{"arch": "convnext_v2", "model": "CTC image transcriber", "dataset": "seven-segment displays showing three digits", "train_examples": 195000, "image_size": 32, "crop_scale_min": 0.8, "horizontal_flip": false, "translate": 0.12, "tokenizer": "char", "vocab_size": 15, "isotropic": true, "norm": "layernorm", "activation": "gelu_tanh", "mlp_ratio": 4, "inner_norm": false, "drop_path": 0.05, "patch_size": [4, 4], "conv_stem": false, "layers": 14, "width": 192, "kernel_size": 7, "init": "orthogonal", "residual_init": "zero_last", "optimizer": "muon", "muon_scale": "match_rms_adamw", "lr": 0.0023, "momentum": 0.98, "nesterov": true, "orthogonalizer": "newton_schulz_5", "adamw_lr_other_params": 0.00097, "grad_clip": 1.0, "ema_decay": 0.999, "steps": 15700, "batch_size": 128, "epochs": 10.3, "lr_schedule": "poly", "final_lr_fraction": 0.1, "warmup_steps": 1570, "weight_decay": 0.06, "adamw_weight_decay_other_params": 0.01}
Rows from block 11 of a small CTC image transcriber, named by matrix and row number. Rows with one number belong to one neuron. Each number is 500 + 50 x the weight over its row's rms, rounded and kept within 0 to 999. All counts start at 0. Numbers have three digits each.
After each neuron's rows are labels from the 100 images, of 14976, where the neuron reaches its highest value: "responds to" is what is common among them. Only what is clearly more common there than usual is listed. The data: seven-segment displays showing three digits. In brackets: how many of the 100, against the usual share in percent.
# fc1: MLP up (model.blocks.11.mlp.fc1.weight, 768x192), inputs 0-95
# fc2: MLP down (model.blocks.11.mlp.fc2.weight, 192x768, transposed), outputs 0-95

fc1.325:453510536547517502534429460494474518559556499507488487527483526608536536475441471534533535490502511459397549531516472501552499403544485514495571462559485561527538574522508446514535443473394500537565486489526525423425476527449427406485450444548531489490548454470441563495494473551465470401
fc2.325:473500469533387451521539510507613549456526477498584571529467481422450428492477472425487481496479386571507491561518530582563553476418505439446542552436470534451471518510473468566428513525493457473544441531467610542624617463491491472509530455511503409504425581556553522451492526494471443394
responds to: the digit 5 (69 vs 27.2); third digit: 5 (45 vs 10); third digit: 6 (25 vs 10)

fc1.43:427596566509452442500521524525498496488519436513544540519435590474585476524583517539441605581518473483496404520528511520560462461408404504454475467445536473446584560468435552499544534479511519525490577431494489535562468630500510394440553541514456561445475471440440493427466623479532484499
fc2.43:569459552638497458501472434384489537500501499438461406571567510515532525500530491533492503516484494423339574529424470516479529584514553532493546534474547545576528458509551551505441464442421469546576527462676575456487498503524559501530482508525439512484474491528487579510571575485486452402
responds to: the digit 1 (100 vs 27.4); third digit: 1 (82 vs 10.3)

fc1.230:542548470467482502459452502455507470513542491503436553517471546495454433425535490470428574401541429532485500678511486545522491562508502449561558575508466512522480490442538494538477489438416514489431523507505587398604506682454501483516519459562532550452441462581469455486462505536460539420
fc2.230:506490538528424456552486564526496469443483438455572507422444490504475499551527488480515493539521526482540536536499530551502439526444480578498504522518599575462605476500460573463479509579544494550573445445603594435535504408477543444454579584380538533456530534569504469490517662422509479482
responds to: the digit 1 (100 vs 27.4); second digit: 1 (70 vs 10)

fc1.430:529530543426502514521472536484510466474547510526504638426530500485389418505487560524512579527513567556536471435517469518507486490537452515481468496493506440537445469549517424527432559540480523514579549476553575504488473496516472478501502596540435457475516556504356492535496492507534474577
fc2.430:489461539572461548529534533495472511550461479471454496454539459499471449408535449512501503550623570544553463515471485417595466447512486482447522483526471494488435489544497494496523504553479476484518463523558541443527387494562598573526506429544516502471518484485487527571499524488498512462
responds to: the digit 9 (57 vs 26.5); third digit: 3 (30 vs 9.9); third digit: 9 (28 vs 9.7)

fc1.188:482472476540455495507502490457493566546374532467480464447434470522481508526479541542477490516559456493606524510403419518504571505513505496467505481461589540501498526490543526459476507520455480530406566548431550487486542445366539531575489496496493529421527356469532611505545500517401523522
fc2.188:544413534505507441413526544515487547497548452459483606443512550475568502496496523497472520468469560601501510544511543425508650405503503535549514479551491453479450539485524512518532458557500521508448500453485461537499499485516408424485514521492538435533464483487525639476429485542480471522
responds to: first digit: 6 (38 vs 10.5); first digit: 5 (31 vs 9.9); second digit: 3 (25 vs 9.8)

fc1.67:604520538543523579490487418580441523537595563515492513432514549507544610522523530384423603522489489532445484509557523522471466506513575441449479489535471562458530540618433479458564447392552414550465539539469528447456510444588481437407499521491481504532484453578492506468449556429518488537
fc2.67:629579501439506417480493534517546493470523532452520446483541484527580509534525414556482593434424482532411506525439521435540518455535499524555495480435370492486509512558419520552557490464404451467449527409465470571447556482445496494488454503547557495516485450492460445503511467537452485496
responds to: dark on pale (40 vs 16.1); first digit: 6 (32 vs 10.5); second digit: 8 (29 vs 9.9)

fc1.217:474532573419503530476558552513530482427644543545442484497535521515556482598453413523510502425496426491568521502489497435432504561498573568417490440532492569491506571496469545441512485525515469438516567449429606346541502517527491463491437498481480356570539396405454438516544578522484574457
fc2.217:572404534503537532446556581456498514608464542435574568418466548513579476404548560475427515431483511475473444473400501473505507539486473535565488473526521422538440470560489520533547546502487554467520426565495343500522465526473606444489485504549458524453514455513489534400439527517505527527
responds to: decimal point (99 vs 50); dark on pale (43 vs 16.1)

fc1.18:512473475479601446469515428518534471444552415513586548429609449601492513515509527518456536451531566536470466506440498479546536519537604468438453497463498457477424489528575515444482459567506434538531462528456531496500477551542485457561484560508515513493436464571545466414530594546537417523
fc2.18:573474493513465477470510566525501438498508397492542512477454492582386546526521501523511525575490503610564566494455608513530516508521373535504401532466469566511516528497487409516514583518470510537494429506591502509562542595493479489437557450498600419587396561451459494492477547520454493532
responds to: the digit 4 (77 vs 27.4); second digit: 4 (37 vs 10.6); third digit: 4 (29 vs 10.1)

fc1.451:543480453577505575488543535468544489523590546536438390439569527395580538457532538463453483492478490453589477461578543507461477633489491490490560499471627464466450495518510479414492510505464394463516532517442463476576437548487501591413503443453445415567500422426464461472560622544500573502
fc2.451:538404479478484458594570527454419520572488504458516494544422506523439446430578449453421517592527606396524471454567503453454494553467635569579607479555461559590551497525459535513476478559437486480524491559494473562576458469518454487566480542529482482422507538515495494525527503511588499537
responds to: the digit 1 (76 vs 27.4); dark on pale (58 vs 16.1); third digit: 1 (45 vs 10.3); second digit: 1 (31 vs 10)

fc1.350:471464524569580457533427521439387418519526436427434525544559473593472465492404488519458609505579599528396478432467529500458544478523500470482541493509462564362461539533536508485531458531488508469516517572388619436491573534565534512405570385546478549484496500576521482600518499517449540502
fc2.350:449446566546551435500460538503451542469590450435534447529444505425425552485419492476451517561484503521390478419429531500431394431494484541536458532506521547536388499449492432512599466567471505486557529426454497475475490488465528477468487503497469538482444562590509414452475521506485431534
responds to: first digit: 6 (49 vs 10.5); first digit: 5 (48 vs 9.9); dark on pale (42 vs 16.1); second digit: 7 (30 vs 9.7)

fc1.313:493458479490596471451459460526432486534544484491486431535520427430524472516488481570507448449522531447444474483494544537393519511526515519466499449566493398589496568512471684477505508622508534416495442525457545446542460542568568428490481540434428491539434491398560467465556440540520521500
fc2.313:458556533465567443539498529468535510533469481473539580490449537487501480531344508497451450490526503373465532511595572545499437410592548468438487459527464522423559460575524526514465530492512511483537490455518462498465504411575532452597487575521498375475471497613441479454560520538462490547
responds to: the digit 1 (100 vs 27.4); third digit: 1 (90 vs 10.3); second digit: 1 (25 vs 10)

fc1.616:471450511627602558489520514426441462525481565506465427499539506501602579529500502550459500499548565461428460491520499580459445449459488591537480384522550475440444462520449511375460437465482476517545484469471574489476579487434453500473562428434557498483475547490516457522437493500551525476
fc2.616:481489472469420505521558531358491536530491479514502487537405451540463533554498529572583611520531500465531503449430487516449537500427401546553540570496491487509491532560582499549511461497514426485500453488444462566399476439518441434517477514477491497521484464503547501415468503494512463459
responds to: second digit: 1 (36 vs 10); first digit: 9 (29 vs 10.1); first digit: 5 (26 vs 9.9)

fc1.541:558607457536566397439520525484512563475491444475506580511452535517569539508464422529483569524471501531553486645458484588545495425526431522477564511600512506561516631387526445482541514477529554473481515588519538563491465534502544443510446536509550481469551499459457449573454517514501543504
fc2.541:444415523486452567498626405468521464553507477502481492404514537461482566500504524495510494555462422535439468471544490482540467426437548475431523544583412427480506517522532530580515449409538538494545422525494408565520518540596527490507547449450634511513522566510419562473496445522430539571
responds to: the digit 7 (58 vs 26.9); the digit 4 (58 vs 27.4); the digit 1 (58 vs 27.4); second digit: 4 (35 vs 10.6)

fc1.617:573434438482503458390511450607489534576554495535479513445445492572547477467432480447463571510491470530497452524423476432534434478527554459509488533537478600523520522469488539477477550455491594517453443565455492475524503508487494505601412435540496417493459528510488472543452484419506542453
fc2.617:510525455417515570470568502547543382582520533453530532486456557443482406469503438515533512506485602472474488439453509405555463519589472505555504469529579488547563482501478543406406520538498440530579541573451506522517454489529487496482389499573349518553398521557486495579518537587587439511
responds to: the digit 1 (75 vs 27.4); second digit: 1 (49 vs 10)

fc1.12:489500502519393512454500525581584442544544526520479486507490567568513505534465435328531569541444525529502448451490559494501527475461522463488531522454505532556522544504494458528536440459482439471494499502497618457478529551595479478566553529468533508453442512451546483472544498558562416522
fc2.12:458554469463523545480468541427531492517517548514468553419378486503482461522451478417585554467486476574492472493512518595526507508485441558549574459421473503485519596447519521486504468514459494420485494569554498432446443580511554499540535508500573463518518530418466527486468554469500398504
responds to: first digit: 6 (33 vs 10.5); third digit: 3 (26 vs 9.9)

fc1.615:496459498508454415436523458552560540466463455519448445582533397457475502504635524526509459467595516527549470571539470543595568535459327512488500398543546477439574462540482534504494533476534508519486510522509568489525469438433475440438469493468514527425541434548499492448490525632416616444
fc2.615:628560498515500443615566585511555489445512498526479474502516480586479613532455460530475490551488584489461508413518526515518469516518445469447585535575566475464536438575486647535548473522478502464527521491345490426535567550528442429464509532418480463538525539538490467492546542525511627532
responds to: the digit 3 (100 vs 26.9); third digit: 3 (75 vs 9.9); second digit: 5 (28 vs 10.2)

fc1.57:541514582546515474479494478516425519452590466571474546485553509532420540480573387519484580482442493474446489467585447462578460433523500533579540459501522450378514508551508529480589600421473613647507319502526530503553515518453552565420446451517481542501556531510540422533591560483506540509
fc2.57:501555510527553474512532463475437469415518469508394442470485553450457536533469358460523496445462501549480479541438529524458537593533521552402527558557550442438545508552459540516528464438393455505482457599488530523507508510472499531578436383536507434598540532505509468461545469493384393529
responds to: decimal point (100 vs 50); third digit: 0 (38 vs 10.2); second digit: 1 (31 vs 10); second digit: 7 (28 vs 9.7)

fc1.631:554577501520454455540572559475427494402498442478542565485596506535551408493476502493430492544468452514481505437468489464414544459483466542512536580527548560583447557459544538493502515537509455441564435484509468481492604476540456421441522602466482540532545508470438462414547440564457512489
fc2.631:535476504461570470512638525516467580612468519454474401467524500479511471429554478510601515566525457457540559530402426518478502510528579474550522527536563516448388487462517523518452359486486445558587507451453450441442398471571488468535655442472497437517524536492516561443520494496437565517
responds to: the digit 7 (70 vs 26.9); dark on pale (42 vs 16.1); first digit: 7 (40 vs 10); second digit: 7 (25 vs 9.7)

fc1.40:506491527528483462457490547504465563487357470527486512448537485589536441487469534520535505462533442520568454474336444435532563510384577564465540522426612537563507518481467526500427527465476560516454542553421611464507611455461557499654520526478539537402506489505478560483462537488489564499
fc2.40:524506494498507370474560508578527564481572479476588531422529535444510488482485560634447475503505608591528424540523499496404578465432504485403436435485544510579550528474546437484536508484479430477502496480478499527522416562465519479478441543534439417503557493464497619595465493543443492471
responds to: decimal point (79 vs 50); the digit 6 (55 vs 27.1); first digit: 6 (50 vs 10.5); second digit: 4 (45 vs 10.6)

fc1.727:443449360469561526496566495488442404563529612566475508518438479552524554495514374507430502507482436498452467515532459609622511457510556544336458509524508495553472539485402453511465560416444512589538484476529520477556434508460491439567453501487503498360434531453449503480418420477472465493
fc2.727:510511493570502545524611537547539432460502430455565401428516428550448428535540512499465576496456477475428484565479507428544430504567453484519512439421489586475489487524455553578464564442480521474595454541465389501520481447481386530451485557465520511401452590496536498576494481570598515522
responds to: the digit 4 (70 vs 27.4); third digit: 4 (55 vs 10.1)

fc1.135:455454520573516464547541420512487539468502452367468448441512611537511524488399525477471470437451542476400465472541463480552545495473561525521498493465524417585445423518460524512518412561519528536556542445468594450562479470484441484433434524495679517561492567479514518524522489518512531488
fc2.135:503527584610538558500479537492474590466428521486493542517479538562547468513573513485471579466427435468445521526527505514449454505455518504542407429442569415513564626565510465420451539512583501428514518496540497534552523574473494557484442529496414564355497466503465484506454553539540521429
responds to: the digit 0 (100 vs 27.1); third digit: 0 (77 vs 10.2); dark on pale (40 vs 16.1); second digit: 0 (26 vs 10.6)

fc1.204:448511598397407477469518519538547497577483438640530397419539530580521481494492499527489503524515359507492526533563558524506534471446546520469479471517529414486579530436450447551568533509569441520478487437581402470436577485492303497469461557505507559438565444496452520540486464571477552455
fc2.204:385423458516526543430524464485561504495531500534512422576320534484501497390506503455462522528511424539418481575446584566583528508465437437442489432427490480460485433443506527504471522518474415465472490600407484498473547467451422475467512494576560471440415522488487529473410518515500496526
responds to: the digit 5 (81 vs 27.2); first digit: 5 (62 vs 9.9); dark on pale (60 vs 16.1); second digit: 5 (26 vs 10.2)

fc1.731:483507489610557512414439536511535403504549477476505478557483589527472436530514531360497576522517522536448480489531473473520430558486541487471495571530448503528506468505509513493530415524504440493502490408459565517470521485639474401447456533586504511491535510556619577547484457541523568470
fc2.731:556540447545483600441494538452518472442473532449544535436435502451490547542491459429486544569445532509456454499466575551598543540491434532580561392451382483503533562591475522500545514460529453488513494473508464448516443490469462468475534435501555533529493537431465476479415472531417550461
responds to: first digit: 6 (28 vs 10.5)

fc1.261:429537523559480418562505523549459463515470477513556458475487497505473529482501462606445416472531618473503518564509489485484443459467493484525516527481471441469504545568479567484522452607366549476533478464534481589454512461499512464439549612448572503524572490484556379463513576488458549496
fc2.261:535544537539474567538532503444485583579485528468537450518544536547497555454516499551585514469502407476468501517401499525427474521549505491507551519508508395478480466483444513558473407507596517580547560561606574624465440457567465467553480483515537501547529449476493601457530461542427536434
responds to: second digit: 1 (30 vs 10); second digit: 4 (28 vs 10.6); third digit: 2 (26 vs 10.2)

fc1.701:488452436515592550457510515502502463508527448473530494505490472476551478442474419492487507443497475452479582585460476506426532493469548478543532513461479492438531556502506469491452481511573505559490483445545557519607533529508483524516531574417509564442494494467469470583561269462457514498
fc2.701:475473557525432559576452489492591414526564535509553439443571495587481520511484489413609521510515497427510476447498449465547597501524457458494515502426585440418538554459548474526475540518531458358541618437426479525549523532544482562491553477462508507489509609541412477482480551466431453406
responds to: the digit 0 (97 vs 27.1); first digit: 0 (49 vs 9.2); second digit: 0 (42 vs 10.6); third digit: 0 (29 vs 10.2)

fc1.635:538527548453536488527483528618489491594370482362455395432529451468565479501513501593515508564469482423461470532501445476524527491508607489560475502412473455509450464578513626435487560455502426536553358448494508434475499485529471505480503521464541500498539531569582545467524523501430466445
fc2.635:400372464507544509554524502536571501467575523544419451456582515511449509523520426481471489459510467523467573514570572416501554610527469517481475521484491535467530489479476522436546519429529422394446518534550531491576558487466527517422481468525520542516562483478440440549449486484554395520
responds to: the digit 5 (94 vs 27.2); first digit: 5 (61 vs 9.9); second digit: 5 (31 vs 10.2)

fc1.195:505516483512470390449488476558527500587437470526491593486550504392544455454583434491539407541573458489540477481468525417474441530517435490461504595463471539551526476534570561508512521582480470557468407516470541492454496598472507507484482545507585589450488434465494545447485495514449483469
fc2.195:459455417465485508401439514599490437492466509429590539458557482477464485508633536556566503477488490466529506471518490472519431477589439519538473530483488418461526577520530536434449587501511530544454426515538579463482535582448468588544560423461463486502486573478485519503457521526476548519
responds to: the digit 9 (95 vs 26.5); third digit: 9 (72 vs 9.7); second digit: 5 (30 vs 10.2); second digit: 9 (25 vs 9.6)

fc1.524:542439493517544513441510412470478502504519434423424484411502512519512500391484461518608518566638529545451505545499499567556566527472561486480424556566405563487506484461389548552456414407432444511484431508434498426449512540606543526477528471539501568468576437405516512559431540556505522527
fc2.524:566504486584499482479554469479522581481513508538476496522507448498558513494515475535467520543526598454353555550504385509524470517479523565424495474386409490483532541478472389518543419460588497584546433492582512559509455550433577583516444527455448540327549431488548488533578475452512405435
responds to: dark on pale (76 vs 16.1); the digit 0 (65 vs 27.1); first digit: 0 (27 vs 9.2)

fc1.443:541492498494425549505573446570550481380581478370381525456487452452471509400548419469536528492537499492521414474503465553557453473557540534454501621543502515384502540438444533578525556544435485586524488562561445467485400481536466455475468521437384538473582483475536514517437423519490467574
fc2.443:533507506534459583544559595510480533524556464561400506464530435536560484479555489541542488568525487546514456472419472477661617530467474387464368463422500445482536549540510543556472463532467459405444448446521543468499519406514564584467518450459551525453519480518476484558540475523593472500
responds to: the digit 9 (54 vs 26.5); third digit: 9 (31 vs 9.7)

fc1.69:504521462377547463548504617441603419571539507473493373439511462528483528583511485383437511500482534508502489527349455474517503428471511461442499516510478527547504466514497546446434470489530447528545622518499586467547472448503513516515525563525464524443538479501482505510480545388467451547
fc2.69:560580535587523496565490544552439443402375545458456484448491542400489523515555563508497445579435501499518530536604472484455461500570426582482477499561438441496451499481509517497542503439428578495620455526495415463567518523563436520485379511560498416428434483554509473516473508552543501471
responds to: dark on pale (45 vs 16.1)

fc1.322:545537457570466527421531397542502527525413470577571529480456555536490488541598469531574547531476407512519509532550515541521402497542471514468462468511522575512529475430527443501409556485575575490484526514485484487445454516492488528416446474515434447489510436434506422458474550462510485497
fc2.322:567409472519488517526494584520486512463361428561516559577488554666531502334450485434459548472458514543437533440475460509559518523539508513446480501515504530537532473443527535437509489495397599575489514522495493520489521436538482495537480467480442506504451495469466473449498472466487451464
responds to: the digit 0 (100 vs 27.1); second digit: 0 (65 vs 10.6); third digit: 0 (43 vs 10.2)

fc1.184:499383504531521604483407348488526532532486492599385500491503462532581609472492502551493493496484494471462489438553485434405477464495525572483543435479427553429588487591468651473556561475460530466462490501447484474506462438453535563401509491522428548517475463488492563487553491415548508537
fc2.184:595499569416554557560508483520501507529569459509434501508501484402540490487532493407528483521559481563530530411463579452548531531515574602513506456462448440506606534494475424489491417452512546486558535450472363409477392535410477592577447491458535565600447477533418498498456493476530470540
responds to: the digit 7 (65 vs 26.9); second digit: 7 (58 vs 9.7); third digit: 9 (29 vs 9.7)

fc1.522:575500521476424487496510486454499513459560389511470456503456440519556462517468516496462411480499515498418534471462449504487478612440583546506509429563522484523516490500500488569453490498538515473489516498494520544559526502514508480496548427535536558480489498531457477555457530415508577530
fc2.522:567445568513587423626436533534446519459480514529493485598526530468516443511487478518493582474539420544543540595484480527429532529452516472501478512502517567387520445513470495537436563518492505471526505511412451585578506529516556506512552439462482451456572494482455495419471543546428463453
responds to: the digit 0 (58 vs 27.1); first digit: 0 (45 vs 9.2); dark on pale (42 vs 16.1); second digit: 3 (33 vs 9.8)

fc1.410:573537466503583416609528563518506379524549539461504389465457476531482521530491522472504552518562585525509573492507391491549505430576467518456492474488535541534540499494509467477523389516578409463527544510497539444472458499545508514471510478481437495465536442506483465432501592426508454438
fc2.410:494529558465493654451473504469423476406366541465537522444496500429521531568492553469465490605436467536541513573577497484481512492531435576496457593377453485543446493535539483471524515506389523523562531496529473499427494509515577485481473506467403441428535471495557502526436543490504469530
responds to: the digit 1 (66 vs 27.4); first digit: 1 (61 vs 10.4); second digit: 4 (40 vs 10.6)

fc1.449:491345445514367483481450483454615504536534424543474515521571416472515498559536468533502502603432507387535548520541486529624538440638501473450527533513497505521538457580495453596475481430486506472456474453452511464486477440428553504532482527471553545468541482474495455432551574503536451434
fc2.449:508464420484508464530480435519490589559544520549506541522579420586537608417531514496568477442597459552451417515533494444527473531552465507520512469550479479502492463525476450479503506553513444529470365498406541530524339582526536555475449444462511521442494551466451582574479320523458475476
responds to: the digit 7 (100 vs 26.9); second digit: 7 (74 vs 9.7)

fc1.547:494523432535505460459480461481514500507479466517500414535529494440498516509593498549492522534507593517516458555476479506493510501383395498414506408536504397457510523531572645467517504530517544507536492513527498522456534510492600554450511528500498506415476381534556560575453443527432552458
fc2.547:580547470532597503558443479504473503457484439513462543520450586554421600471446536538493525485484447414456488514512487575435425519526442375598615605657506519549585497534478652525464493486485499589549497495423424511530530456432488404429570550488512561465533380488532496468513484533577512535
responds to: the digit 3 (94 vs 26.9); third digit: 3 (76 vs 9.9)

fc1.521:521591469427496517458476473535462511524500516582509503520509560552477444490456465585482558480592521524497460515499565447454456560452539490479479448494527530517458400638559480400471489475353454408491449613514457386483609621578535494413575539621479439522550488494553550547519471490433525567
fc2.521:461494535492441458485495551475478415559557477435469545538461536473480429475536473438486505566553547453534520446580579610551520521518591447536495483490393561530450447386531469454562474509484494543549446619484532496468537536492544534497500528475428498456497475431585482523556561542487534571
responds to: second digit: 1 (30 vs 10); first digit: 8 (26 vs 10.2)

fc1.55:383427555463437516584504484458530547514506491427457519485490394520534515401451506521481413541482477537515430511535337432495544572382489474475531521532450472502501485440495605540500569480529489450425516546391505494490580492547526540548457517473546520430469553509496465518485456500458596549
fc2.55:465606573467561520580499563513540516460545499476559504518579474533452517588501518516455465432541461564548464520359498480456459590644511508486472547542582481518508582546428511414404470462550507486438404516520416475496546476435485540505447471553419559510380448474499474473503461520561506542
responds to: first digit: 6 (30 vs 10.5); second digit: 3 (28 vs 9.8)

fc1.194:513555420556528450440542518555460477521514501486465556461463520490514313530420464450437527534485514449550498468430490342531521509411431531494536571525571539459497523494567533489474467531516441440472484447486480403459520512432482594595603455607509502470418417543518515563481522514464512464
fc2.194:457481512533523544440535426625498558586511521534521460465502493542496497481494503473518458616457496481550468583549549591510548517471482557477515573583540488531516488505544434505480458524449369639462520568509432476484535511533497454454558529527414421546464472540464564491453436542448467537
responds to: second digit: 1 (47 vs 10)

fc1.454:561506458490438482480439530555492563518479519334445542465509433525556541491485507521526532552532423488512523523562467466502443428499494498431479435464531527601425412469493510451446555444553434523482469575429485428493502528446515542548471486387566505448472583538574514424488527486501500474
fc2.454:508505457570552459481462614509535545477455476500533534425537484570372465480567480479537578453595521540577413520496516404450532535556599468448555482613485508472437531576414562474505516471531483444488405517524570484502471523376564461512515488472479526526525452533553595480545555423491509478
responds to: the digit 5 (56 vs 27.2); third digit: 5 (33 vs 10); third digit: 3 (27 vs 9.9)

fc1.288:365451543522480562430542486598433510522450420582557552474524438525482463512549510508557407538572568524617448474500485503541486536455484522520512427533549444424492420534481543470532555468488407580445449583582490545531460543546509524414545580511448480519575429531512432484560475537530512415
fc2.288:465507523501517384593502399576467551489531520593519519570474473443531561549437575470472435463461550576487505467456479490614485472417424460481469512548480490463414468436403573550539503465586519478491451569305457568484501580498498518473584548503510526574540621540431433484424560606518536505
responds to: the digit 7 (57 vs 26.9); third digit: 7 (31 vs 9.7); third digit: 3 (28 vs 9.9)

fc1.716:463459379595495552550511491485521547544491543559509471510421427480483502481501550478583535544424495383510581551515469529503540475438462419552488422598518489420493555490408617475489472512534521549498537472641483462617502490522601521495456518490384389471488381546552497491462403477510571451
fc2.716:526532541458513599509527465493489551423462509501483450490502516472426489481480488500455453492477437376496485462455433615491524591422412483640540551507511468485527614547535529503480506535419502571457590559429515508515601389512613447478560521512534512645466499440489527498504499448479496534
responds to: the digit 3 (100 vs 26.9); first digit: 3 (89 vs 10.2)

fc1.407:525548499505492455413490493513535510518464488478453463485506473501655470531461498430445532501492550490352551526537547438467561535489627518481519433440534514483586497569507599511505564474587494551492431526512387381466572511477532452495539538494499456440512458539481495569562483527443589501
fc2.407:427509533512467428444616509493505438562440529513457456546515434516501488488494518446555513416514545509519506483530584491503552537483358500565590557471513553520489536484421473439494603528535488501470487599584523519502541405460581532490418397478567658435564483534383497471526462493520485471
responds to: the digit 5 (86 vs 27.2); second digit: 5 (64 vs 10.2); first digit: 8 (26 vs 10.2)

fc1.696:527547496545529508440479494584608524510610516477476454530482527495532331537497514379428573520489501485468440507535562480473463514399544476465472466505420571414469465543552462551580452484452390515528547539473522453488529485558500465365457471570515471490572448514536557484567427549510511477
fc2.696:495486523533513498488440516470518462441420440512556516379452578478499656526557533450439513503524484504468452480558547549476523498508465521436532478431486540500510553527535546502649575488513402502489517462512408499513522547426540429456516487527457494648522551444494514546421503562512548506
responds to: second digit: 1 (37 vs 10); third digit: 0 (29 vs 10.2)

fc1.575:481517512541387480482472502597606585548476538461551528601508611501455389512444562464490484554445490495521463553493506454564578478533518529482493528448408508592585526467499522445463495541521402607451464537516438489505428488563498461380484538500449459470539536431453525491543486544419491477
fc2.575:563510496442483423485481578451493526422429494574480500438512553620548495551546437509464490488492501606516415556446490544557444548541475425479527459460412497482546554576483397517483412518583494498406453541534574531543530522431445514521512511517555549486482521455481492450471540600502435511
responds to: first digit: 6 (39 vs 10.5)

fc1.254:486516536551542503496491466469466468542507534553548493503491578561536522479466444475480513496528589436597533552514551454497509456472520529467394501458455543483524590566509397491500503588492527543553583350470568559528534551492562425469458545462497579465425522534470479408491412562415503402
fc2.254:410498494480541537506569535517512445471541465585396506599557501509438544543534479497598557570530610478515525508498474391512528495432508467487595407544526521548544436501469570472471514444504520570491535429463497466462523457467511537550532521563540547483564563442539520465498414585479490549
responds to: the digit 9 (98 vs 26.5); third digit: 9 (71 vs 9.7); second digit: 9 (26 vs 9.6)

fc1.672:581478450493507525458503478572572506566623524370523507498527525548549386511525447430479473450476466512558360524513501477504497513538469542459500522481393531517440505456533510533544502551457406482453557479426523499421522543458485446406512487479520501537575531530452578477465446455517574470
fc2.672:445474503568516447437491500493518489422466518534496544459340516493517598541469439406536507542505502561497420570467406552509586576414403454495513456415507576465488496450542516498596466513529411441488573470451415452444531520486468420526481570551488536550500423476494476482527540503449461507
responds to: second digit: 1 (26 vs 10)

fc1.37:520469458514487432523584491519472490456429529531487531524464388507513565577492615575485501516519431485477456483494532487567502537564546485538513460515412449585537489442428595599516538510480496581448486422523401488505476547534473535550411535478550566444510477515528554502563463626486526408
fc2.37:525537490564562576522417429511580562516509497498595486575512551517500398592511530500435489462543486546516465445354521524602503487566517471521555482443521462413492490524513501404514590517454469505556434416506554476573544535376483483442476573506517476450548581434519451502506469457501459424
responds to: decimal point (99 vs 50); first digit: 6 (37 vs 10.5); third digit: 4 (27 vs 10.1)

fc1.597:430572446523531455439438525451554495497541476429588463546440476520583542525464542469494480472425562508518460539550376455469523484527428518568515516485560535513537510377450502555502424569579504467526563540434546549476511543479454457504483526467533560470499604502510461485497470496436381457
fc2.597:509470518485525540512436507441447450484519446592454417454446496471466532514441652540479507472499531476478486546516478541562454474444516432497667523439495451446513551551554410603531445471505479429507400388495560488492609522470567415444523441510451475499470562535528476439425443552454493520
responds to: decimal point (84 vs 50); the digit 1 (57 vs 27.4); the digit 7 (54 vs 26.9); second digit: 7 (41 vs 9.7)

fc1.609:487549434478520419428508447549463552480535462498469552426467506429454415530543513403463610547501445424505567436512470529527525511488528444456450466519431462523456529461552474548461528586520460538566509519447588514429545482543491463486635561595582557503516485428419485630457434512484472557
fc2.609:614448507529442492503559594506527494417466572446563481381473453447550481522528512447550571491410518407517532506418581500405510518473529563482539559591473479440544544380527437497569505434420599469481439497427462546483455445499396494492528553515540494522548551453488492446458501408408485455
responds to: the digit 5 (77 vs 27.2); first digit: 5 (38 vs 9.9); second digit: 5 (38 vs 10.2); third digit: 7 (29 vs 9.7)

fc1.422:507421452516543454561518440460506556463550484449428489514591521585493504444557452475541517510580575440437451571537503574438466480498514474503462525499495492449473547521512530517549519415417518542456380533466506472531564506541463553452523430516448662475477529455571562515474492556478444462
fc2.422:573611513453503492522530476468482465387528490561517479545498481499478474569504470499590441503522487460462459466481415492425565524489518527507552513519452447476544506500484492446508447497536544546499586536472615487467509479446469489466513419456477457509469555502519404446575426467477456451
responds to: the digit 0 (58 vs 27.1); third digit: 0 (42 vs 10.2); dark on pale (37 vs 16.1)

fc1.161:472431459548458410437472500489501553538540536470431576438477461522548495514537581472521617498428519540517533523494508576456473476547456528486553462438427594503518517509588498528528478481432528568367561503528552566494536474420518598459473564461504485425547488556523626485562503473462488463
fc2.161:535506365527498455444547480497497390537563475520423432473559547520481410500546460382522489527533492532466530476493571467425589453463446476426520531469586569427462570451646572456553474582432599530515483580509482497524568489437455337505497445490518517536535493514499605527540447524499506553
responds to: the digit 7 (68 vs 26.9); third digit: 7 (42 vs 9.7); first digit: 7 (31 vs 10); second digit: 7 (26 vs 9.7)

fc1.636:577508520522532449493450468521434505474488551507512514497523446478575452551628506466421427452502476421484502541507463478584486524522357516574418454536483432443488482478479472501410560484478510643675504489548515467468487569522503492446558534519440428437459477495550562439539464543574448503
fc2.636:493575361528567525506590431481512487545495489631549535429506500537536498519463425477489525508505530500532569537605549420520583425448518531557409449562480509431458540481583455526495459560488559442479463529530500495506495551534489591457597510552504536479540549499450525519379443462448468524
responds to: second digit: 1 (33 vs 10); first digit: 0 (25 vs 9.2)

fc1.365:446462425461507383486470525555493481554488494458655555557504417509472524495564461461583581433597517467451519554537546470504492513540552473412498500531539498461525531520522438470523488522512453496551524437427565505575508561528434491403550482402492479542523447443497491473498489558461509495
fc2.365:578517450475450460537629524482498467443491466547481552593572504540515474426423511513509463437481475447498583504514499479515466426512507511449490597485477548448460515523455434549463570405512460486448458515529444374627512519546381412462540541507547448530449523432414590477515520439449501509
responds to: the digit 9 (77 vs 26.5); third digit: 9 (56 vs 9.7)

fc1.113:532499542483549487486498524568470519524560526577493430542515459428537598481598520438523489487442533437467516461531474427538423542555499541448447434511508432475511503579551548555609479592467550485530485553473521573486523521552546486469494516451441431499547523392532511546484426492593565561
fc2.113:589551455530535527581578396479452447545553505438470510429507563446528401527462490454353515543544534387410489483460433527610431396458498434528407530442519534591480483516482494492473461484539540551450406507567502521491489465485477480478539418428482463496555488543436511394437487497596467471
responds to: the digit 1 (79 vs 27.4); third digit: 1 (62 vs 10.3); dark on pale (35 vs 16.1)

fc1.251:568484548519509417486538519427532515540547411476478467484470498551467528521515566526390624490542473522462407543638512498461447541484542495497480511510551630536546509542539503492450470454458480587470394566502516387504462485509489535491464453506431583483491521514529547476533482569521521483
fc2.251:565569494484457590509595475438520551406492565495579471543501443500447526549494439594472513419594450503408515581533480547522572553495541486515560476440497505562518415500452437438512411506472483482580448543486484462444507517477510496568489522480454511425470493442419489500527402527476463412
responds to: the digit 0 (92 vs 27.1); first digit: 0 (73 vs 9.2)